Weights of a small waveform VAE.
Training: normuon at rate 0.014, 4100 steps, batches of 64.
Data: trained on babble in 24 made-up languages, each with its own sounds, syllables and stress or tones, from a formant synthesiser, 39062 training examples.
Rows from block 2 of the decoder, named by matrix and row number. Rows with one number belong to one channel. Each number is 50 + 10 x the weight over its row's rms, rounded and kept within 0 to 99. All counts start at 0. After the name is the row's rms in percent of the matrix's.
# convs0: first width-7 conv (decoder.decb.0.0.convs.0.weight, 128x128x7, standardized in use), inputs 96-111, a 7 kernel for each
# convs1: second width-7 conv (decoder.decb.0.0.convs.1.weight, 128x128x7, standardized in use, transposed), outputs 96-111, a 7 kernel for each
convs0.107 102:39 59 47 45 49 60 58 64 56 78 55 37 56 69 54 41 56 54 59 37 56 44 61 49 49 44 53 55 57 58 40 46 58 52 46 61 43 59 54 52 35 55 54 53 36 59 59 42 58 72 60 37 41 69 46 51 42 55 50 47 63 63 47 31 63 19 48 45 42 34 48 41 45 59 59 64 55 58 54 58 67 59 42 43 48 57 46 38 57 44 49 30 55 56 48 60 47 47 58 53 51 49 53 53 50 46 55 45 51 63 50 56
convs1.107 101:56 60 55 55 35 57 50 52 53 63 43 47 48 62 39 49 58 53 43 73 41 60 47 57 53 48 44 66 49 49 59 47 37 53 37 50 64 52 32 65 46 56 66 42 60 63 42 45 56 43 49 51 55 72 47 51 32 68 50 42 61 39 56 35 68 48 51 67 54 55 47 58 28 43 47 48 41 48 42 29 53 48 45 50 74 53 35 56 42 44 57 49 63 51 69 56 62 54 69 47 50 64 66 47 50 59 35 66 51 52 42 54
convs0.108 105:34 52 44 59 55 55 65 49 51 58 45 54 59 64 63 57 59 23 42 55 51 49 57 51 51 38 45 44 53 46 62 49 58 53 58 41 42 45 41 48 62 44 46 50 55 43 44 43 52 79 51 52 44 33 58 45 35 42 57 60 50 48 49 48 60 59 47 50 46 54 30 36 47 41 51 47 52 47 40 61 54 40 52 46 46 50 53 57 36 48 31 57 55 73 54 35 65 50 53 32 52 56 47 53 47 37 49 49 35 47 42 49
convs1.108 099:70 32 53 48 42 45 30 61 54 48 40 31 46 33 51 34 46 43 61 55 43 38 33 49 36 53 61 48 59 54 65 54 56 48 48 53 51 40 66 46 54 66 56 47 36 53 55 48 63 84 40 66 48 50 34 43 45 55 49 66 46 45 58 48 53 57 60 62 46 56 53 60 50 48 46 26 35 45 45 58 35 44 33 50 42 34 50 57 56 46 54 50 63 32 56 47 42 37 49 44 50 60 62 58 56 51 53 49 48 56 52 43
convs0.109 098:44 45 58 71 49 62 38 48 49 52 53 43 52 55 60 33 53 55 61 50 41 41 60 55 35 50 58 55 49 32 59 40 51 43 50 53 65 56 48 51 44 53 39 45 29 39 50 48 62 43 60 42 46 53 53 61 48 43 58 42 46 47 40 69 19 70 32 71 57 53 50 38 53 53 48 64 52 58 53 51 57 39 52 40 47 59 37 29 63 60 67 62 39 46 36 57 59 55 54 50 49 36 30 41 63 53 45 39 50 69 35 54
convs1.109 098:46 62 51 56 48 57 56 53 56 52 54 37 55 51 49 61 70 50 49 50 38 68 45 61 35 53 63 55 45 72 40 59 51 41 49 21 52 24 43 52 47 48 64 61 55 55 42 55 44 56 56 56 41 52 54 57 42 37 44 46 46 54 42 67 40 52 51 42 54 45 53 44 37 40 44 45 41 54 51 63 57 53 68 44 48 39 46 64 49 42 55 41 62 53 57 37 52 43 65 60 45 54 47 43 45 62 57 43 54 29 54 43
convs0.110 103:38 57 61 53 35 37 44 44 47 36 56 48 62 66 50 54 47 53 42 62 56 48 46 41 44 51 42 50 34 27 44 25 51 45 50 16 61 32 56 52 59 61 43 50 48 65 53 27 43 48 43 51 50 57 51 43 65 53 56 62 34 45 45 42 56 59 42 47 29 45 65 55 67 52 63 20 50 68 61 51 40 35 52 53 40 43 46 41 50 45 52 40 48 46 60 55 55 47 41 47 51 50 45 55 47 58 59 43 40 33 43 41
convs1.110 098:38 38 41 51 48 42 38 50 56 53 48 57 45 48 61 49 64 62 52 51 56 52 36 58 45 60 47 44 53 55 46 46 51 38 34 25 54 29 45 48 32 62 52 38 48 59 39 59 51 43 31 40 44 28 46 42 61 52 51 50 48 55 62 51 50 53 47 61 53 56 43 29 55 49 48 62 60 56 57 65 61 44 45 45 64 54 55 56 50 43 57 55 50 54 57 57 47 40 50 39 56 52 53 54 57 46 48 49 48 47 69 55
convs0.111 101:58 34 34 27 61 46 38 54 55 65 41 59 53 67 43 40 49 41 51 41 45 52 52 41 51 41 54 54 21 44 41 51 61 47 41 54 42 32 39 42 51 50 62 34 62 52 45 56 55 48 45 43 38 50 19 43 40 62 51 40 64 48 47 62 52 31 67 50 52 43 41 54 59 69 49 55 49 50 58 58 68 56 58 79 56 52 40 56 43 49 24 62 53 52 64 57 57 59 39 35 46 51 53 49 71 62 45 54 62 52 60 47
convs1.111 091:21 44 40 21 42 53 42 51 56 57 47 54 49 46 43 46 44 50 66 43 44 56 66 44 30 54 68 44 69 46 51 59 50 58 35 35 50 42 67 53 65 44 57 60 45 63 57 51 55 60 65 57 25 30 58 58 56 57 51 35 51 54 51 60 57 53 48 56 53 52 43 41 45 60 45 56 55 36 48 56 46 55 41 45 49 47 52 42 38 27 58 58 58 72 51 55 46 51 44 62 63 65 32 43 44 45 62 45 60 55 50 48
convs0.112 097:24 44 36 48 43 59 53 40 45 58 59 42 58 64 62 32 36 76 52 55 50 58 58 51 40 48 43 30 29 44 47 49 33 58 52 35 42 43 42 45 45 53 54 36 44 54 40 41 44 59 50 27 62 51 54 41 27 50 40 55 39 49 39 55 56 49 35 54 64 48 47 38 61 68 79 61 65 26 38 49 41 51 66 49 45 31 57 47 59 53 70 35 45 28 53 47 47 47 57 40 36 55 46 56 58 54 48 52 56 57 38 43
convs1.112 092:50 64 61 39 43 67 31 67 52 64 42 55 47 42 49 66 52 55 48 46 43 35 53 37 52 65 62 41 37 40 42 51 35 53 45 25 54 45 36 68 70 54 54 39 41 34 55 29 60 61 40 41 47 51 54 77 45 38 54 43 48 41 52 65 45 51 59 44 39 49 42 52 46 50 47 52 35 33 42 36 60 47 45 44 50 31 47 46 69 51 45 80 41 61 63 51 30 47 53 47 40 68 56 43 50 51 35 53 67 63 49 69